config.yaml
residual_init: "none"
eps: 1e-08
max_precond_dim: 1536
Rows from block 2 of a small self-supervised image encoder, named by matrix and row number. Rows with one number belong to one neuron. Each number is 128 + 32 x the weight over its row's rms, rounded and kept within 0 to 255. All counts start at 0.
Before each neuron's rows are labels from the 100 images, of 14976, where the neuron reaches its largest size: "responds to" is what is common among them. Only what is clearly more common there than usual is listed. The data: rosettes with rotational symmetry. In brackets: how many of the 100.
# u: gMLP up (value half) (model.blocks.2.mixer.u.weight, 768x384), inputs 192-287
# v: gMLP up (gate half) (model.blocks.2.mixer.v.weight, 768x384), inputs 192-287
# out: gMLP down (model.blocks.2.mixer.out.weight, 384x768, transposed), outputs 192-287

responds to: dark (68); three-fold (32)
u.420 [172  77 101 172 139  73  95 133 113 107 180 139  81 169 138 158 120 129 131 150 180 181 136 171 121  93 188 152 180 134  66 109 119  73  85 121  42 148 128 128 115 107  93 114 101 163 139 122 133 169 127 156 143 140 114 133  88 110 112 120  88 159 130 138 171 101 107 138 139 115 112 143 176 142 131 149 132 150 122 150 140  89 105  69  92 126 155 146 137 146 129 177 151  66 115 124]
v.420 [ 99 155 129 137 114 173 140 157 112 171 112  84 114 103 106 101 115 182 115 118  90 200 146 169  45 153 145 127 194 206 188 112 132 125 109 179 158 123 143 109 150  97 111  80 146 147 139  93  97 129 124 162 219  96  71 132 113 159 111 132 119 151 148 147 129 134 142 156 106 107  97 140 126 148  98 134 132 103 136 124 110  70 148 141 116 132 202 159 176  86 145 126 115 211  83 100]
out.420 [144 159 110 159  84 172 209 139 102 147  90 159 143 132 140 154 126 142 141  99 108 134 121 129 162 125  95 137 175 154 132 160 111 102  98 114 166 135  83 114 162 140 120 104 146 186 139 115 122 109 129 157 183 233 141  58  52 213 150  68 171 125 154 115  88 207 133 109 167 133 130 135 148  94  88  99 117 111  80  57 152 125 108 137 119 100 162 167 114 113 142 104 152 163 113 185]

responds to: cool (37); vivid (34)
u.41 [139 115 144 145 135 159  96 139 136 150  94 106 119 158 144 141 100 173  79 167 110  96  88 133 141 126 157  81 136 143 158 131 135  94 110 127 147 153 151 127  96 146 144  86 132  60  96 152 134  90 123 101 142  90 129 142 142 128 126 108 124 189 170 103  86 144  94 117 157 151 110 128 125 179  33 176 163  79 184 156 158 144  88 117 127 148  86 120 148 112 180 129  96 209 109  57]
v.41 [168  99  98  89 124 146 124 126 121 151 173  89 163 104  86 171 124 135 163 152 105 152 168 123 118 107  78 126 164 114 132 114 150 122 136 118  34 173 129  82 148  59 103  97  91 119 100 111 128  54 121  98 157  71  70  63  60 152 184 145 134  80  93  96 202 121 129 128 185 145 162  54 161 197 102 155 140 179 116 134 132 130 139 195 193 131 152  66 165 136 177  95 117 131 138 128]
out.41 [160 161  77 121 105 105  89 123 151 121 135  85 139  92 178  82 140 204 155  72 112 128 158 188 163  86 141 140 128 141  80 148 113  58 202  82 100 123 123 106 139 154 123 167 153 140 121 226 134 181 149 139 152 170 184 125 125 110 158 117 156  78  88 191  94 151 128 124 161  84 161 198 132  99 144  63 102 179  82 148 148 141 139 146 157 149 162 102 181  95 100 191 175 116 116 177]

responds to: dark (47)
u.127 [ 76 104 136 144 107 134 124 120  98 159 119 170 120 167  70 111 131 132 101 174  68 123 132 113 120 119 132  91 106  92 102 127 155 112 104 127 180 144 157  77 106 156 123 120  91  98 184 122 103 105 122 143 109 100 149 162 110 153 127 143  90  89 118 138 165 166  93 149 124  86 105 106 142 199 137 121 134 149  94 177 120 129 164 136 111 163 170  76  96 104 160 169 162 113 145 131]
v.127 [170 170 185 136 170  92  55 130 140 148  95 138 142  94  97 145 164  69 168  77 127 138 179 110 119 122 128 117 150  91 136 107  98 103 152 114 115  92 126  94  82 135 154 111 117 126  83 135  99  92 136 209  96 109 129  53 149 112 127 137 181 134 112 128 125  83  86 162  87 105 136 194 133 140  80 143 117 133 118 136 107 211  96 104  99 178 109 170 138 131 130 115  90 206 131  64]
out.127 [109  87 124 104  74  85  75 167 141 116 112 154 114 155 156 130 121 181 144 138 110 152  84 133 151 108 120 197 111 165 146 146 152  86 114 109 159 129  99 117 111 117 125 106 106 116  96  81 124 132 105 124 147 115  90 109 177 159 113 135 130 169 119  96 124 138 156 116 139 121 156  82 135 141 145 192 128 141 146  95  55 133 119  62  91 114 137 135 148 173 105 110 153  63  82 153]

responds to: dark (33)
u.59 [143 120 126  99 114 120  85 126 135  68 189 101 109 125 106 138 154 106 183 180 117 169 116  86  82 190  56  78 143 182 113 128 112  62 148  59 195 105 140 112 147 112 130 126 132 114  81 183  98 157 124  49 100 120 133 120 110 119 138 142 143 108 138 141 137  86 166  69  91 127  78 124 127 105 102  65 122 126 145 130 171 131  69 148 137  90 151  96 125 144 140 130 110 110 140 113]
v.59 [122 169 140 151 111 113 146 102 144 211  88 147  91  98 121 119  90  99 176 147 153 153 134  96 163 166  96 129 172 119  59 172 140 112 179 139 133 146 112 113 137  91 160  82 149 144 136 115  52 101 105 144 118 160 100 147 101  86  99 124 101 121 123 161 141 123 174 154 110 200  52 102 144 142  77 102 204 111 134  86 159 153 160 133 139 138 175 119 180  75  87 144 141 189 137 103]
out.59 [145 115 119 210  88 121  57 106  56 152  85 152  90 102 168  84 136  75  87  74 123 103 142 149 157 122 168 135 171 119 117 166 113 110 126 129 120 154 136 140 141  92 130 180 146 139 146 153 172 150 185 178 189 157 133 134 144 106 118 118 134 137 151 158  79 165  72 129 142 158 123 128 118  96 149 178  90 147 100 162 174 142 101 130  94 132 128 146 111 132 129  93 151 159 145  96]

responds to: cool (33)
u.178 [148 112 173 119  71 190  83 129 113 125  85 130  66  73 112 169 160  92 105 160 175 108 173 124 119 173 122 103 146 119 140 151 107 114 114 104 101 110 150 154 131  98 139 187 102 129  81 178  63  98 150 178 125  96  99  85 177  87 196 118 111  94 155 167  47 133 118 182 119 109 140 134 148 183 102 153 148 126 188  73 113 143 154 157 160 155 138 151 144 167 132 149 144 110  99 159]
v.178 [112 137 134 112 129 108 113  97  74 109 116 124 134  91 164 163 156 120 135 109  95  69 128  81  96 173 146 139 149 100 191 137 158 121 169 159 137 191 158 117 108 142 120 108 171 140  96 147 144  96  94 151 141  84 169 155 104 143 119 113 176 107 110  59 116 144 137 151 114 106 142  84 177 113 123 159  40 160 111 131 120  72 135 141 152  63 120 110  96  63 131 109  61 105 127  78]
out.178 [127 104 162 142 140 173 157 149 110 187 142 212 172 164 151 141 126 188 124 111 124 188  80 176 110 125  85 173 117 138  98  98 113 180 148 149 194  82 110 154 142 141 147 100 117  94 169  59  98 154 127  54 190 173 142 165 121 135 107 132 140  73 165  97 174 155 192 172  89 166 139 172 136  96 140  84  89 111 104 137 170 149 133 171  97 158  93 129 124 128 101  80 179 125 124 124]

responds to: dark (35)
u.216 [193  95 147  85 107 137 142 106 170 126  61 137 172 141  86 171 110 165 122 124 132 143 156 139 195 152  57 120 182 120 121 180 132 145 150  85 164 184  89 155 167 173 135 126 138  93  78  73 156 172 130 128 104 116 147 159 118 187 131 181 161 120 143 120 118 175 176  72 130 119 117 140 125 157 116 168  89 168 199 132 127 171 111 144 169  89 179 128 135 149  97 180 185 168  86 168]
v.216 [104  65 103 155 150 149 128  87 169 110  87  63 157 154  82  76 105 138 192  98 107 163  83  47  82 107 157 185 166 142  89 110 128 129 133 129 100 105 136 142 140 130 128 148 105  99  96 144  89  92 132 101 148 139 126 130 123 172 149 169 147 128 106 120 125 103  96 115  83 116  93  40 165 169  72 144 117 119 129 109  78 133 208 120 159  97 157 111 100  92 167  83  86  76 111 185]
out.216 [111 143  96 198  85 149 114 152 119 132 142 137 101 164 159  96 208 140 112 102  87  87 109 156  76 129 106  99  97 181 148 143 102 135  65 160  94 131 167 103 160 104  89 134 107 115  93 139  81 128 172 120 149 177  96  80  69 142 148  92 109 150 127 155 175 133  96 118 142 121 166 163 162 125 107  88 136  92 114 100  95  91 132 128 114 147 188 182  69  95  97 106 154  92 131 161]

responds to: dark (43)
u.455 [117 139 122 130 104  90 130 109 155 122 175 109 132 132 131 134 144 148 139 161 161 133 146 124 117 133  86 123 112 204 157  79 168 165 132 127 166 138  82 193 146  81 175  99 111 114 102 140  70 155  74 102  96  96 116  97  94 125 129 102 190 180 141 180 150 180 110 110 110 105  93 134 190 115 169 129 156  49  87  96 118 109 142  98  84 192 190 121 107 139 155 160 125 138 126 152]
v.455 [120 129 113 115 116 163 103  93 137 150 169  98  89 106 113 123 133 178 143 140 108  57 110 146  79 134 117 141  97 110 126 208 137  46 161  81  96 159 106 116 178 163  71 155 132 144 166 148  71 124  94 153 167 128  95 124  92 149 151 130 100 140 125 124 166 104 173 146  99 124 172 121 160  72 157 109 127 119 111  73 132 117 102 146 148 116 151 143 105 137 158 121 156  66 114 120]
out.455 [133 137 201 137 136 145 101 111  95 144 112 119 131  83 113 107 194 135 125  86 116 193 108  85 142 118  97 109 180 100 115 117 125 130 126 123 129 174 121  75 162 154 161 169 161 131 125 162  72 102 145 181 138 126 155 134 143 158 101 106 134  84 179 113  97  93 165 151 126 160 214 154 124 127  95 171 100 183 204 200 125 180 118 143 155  42 139 136 182 110 141 103 128 114 123 156]

responds to: dark (39)
u.15 [ 94 136 175 150 114  96 129 113  99  90 138 164 108 159 131 170 129  97 129  94  84 170 146 144 125 140 152  95 107  97 150  96 133 115  60 124 168 164 135 149 139 118 101 146  83 206 163 163 109 154  84 134 130 108 120  82  78 135  95 135 157  47 174 177 104 174 141 133 141 143 104 142  76 113 135 183 129 101 157 114 100 140  27 150 109 131 136  76 124 120 179 170 169 153 162 106]
v.15 [129 110 133 173  90  91 132 128 122 149 108 141 172 144 125 134 137 103  67 164 102 225 133 147 146 159 119 127  85  71 155  26 185 142   0 140 172 166 133  86  90 122  97 139 113  99 127 153 169 116 106 148 129 140 179 122  80 136 108 136 147 118 184 211  70 137 110 103 158 170 104 119 111 140 104 139 158  69 138 125  60  87 136 120  90 147 126 162  87 112 131 141 145 158 142  34]
out.15 [169 139  86 128 132 146 161 157 123  99 126 108 141 102 103 153 139 166 161 128 165  87 123 127 124 186 123 172 128 139 123 198 152 117 119 150 162 147 127 114 116 145 150 108 136  67 110 136  80  64 113 129 118 127 104 209 131  87 204  85  81 171 101 146 141  57  99  81 167  99  90 119  96 235 128 124 142  86  92 149 156  96 157  85 137 102 101 149 121 154 116 121 122 165  96 138]

responds to: dark (37)
u.109 [ 80 175 138  76 114 145 140 145 151 139 160 109 134 134 143 106 141 126 111 103  73 155 110 153 145 110 163 120 109 148 157 129 180 109  96 148 131 158 112 180 188  93  84 128 153 114 120 164 156 179 125 112 134 163 183 106 114 126 108 194 179 193 136 165 168 128 178 110 144 151 109 146 160 156 112 157 146 127 134 154  79  64 146 102 111 116 158 137 103 148 120  71 118 105 134 179]
v.109 [135 181 177 142 113 135 163 115 137  97 163 138  92 115 146 132 167 108  99 111  70 123 166 169 120 148 106 119 190 124 128 160  75 122 141 131  62 161 170 168  37  92 120 148  41 148 108  63  88  92 156 154 146  70  69 128  96 191 138 149 149  86 122 167 125  55 116 172 142  90 125 122  83 204 158 121 193 113 136 153 125 188  84 179 155  89 149 102 126  81 137 163 151  80 111  88]
out.109 [177 105 127 162 177 178 165 139 125 138  97  71 111 160 145 151 104 147 122  99 170 143 161 120 102 143 146 134 123 121  76 106 116 133 128 151  88 136 144 116  47 137 195  39 168 130  74  58 111 141 135 134 154 154 135 100 112 161 173 149 112 106 158 107 155 144 108 121 130  76  94 188  93 126 149  87 209 144 123 163 174 176 106 124 177 133 167 104 131  90 181 162 200 144 165 129]

responds to: cool (48)
u.22 [108 115 141  78 161 189  55  88 166 175  89 166  94 148 101 164 150  98 121  98  94 105 171 127  85 146 102 106 140 124 111 128  98 131 124  96 211 161 154 128 116 110 214 100 102 109 164 120 110 143 137  80 104  78 113 112  99 136  38 141 120 163  87 104  67 144 143  79  79 134 110 116 102  86  73 104 153  89 159 105 132 133 152 168 100 192 163 120 103 172 174 118 151 114 157 102]
v.22 [107 164 123 101  94 104 105 127 133 135  96 180 138 111  58  98 183  95 129 162 147 113 123 137 142  98 104 145 125 149 160  97 160 131 124 146  84  51 130 123 126 137 108  91  82 161 142 180 119 126 162 157 149 163 105 145 152 123 179 101 125 140 109 144 132 129 138 130 157  94 113  78 131 104 157 136 118 110 123 113 100 102 131 165 130 129 109 125 184  95  61  91 133 105 138  34]
out.22 [139  86 160 135 148 141  84 144 132 115 112 131 116 118 122 128 111 149 128 119 143 124 150 160 185 118  59 140  95 151 144 153  70  85 197  96  80 134 115 130 123  91 152 132 104 179  66 141  92 161 185 162 156 125 169 104 118 143 170 126 158 114 130 127 144 133 180 117 102 144 151 169 170 119 114  89 109 196  72  80 110  88 154  82 135 139  96 155 137 102 131 124 151 123 150  80]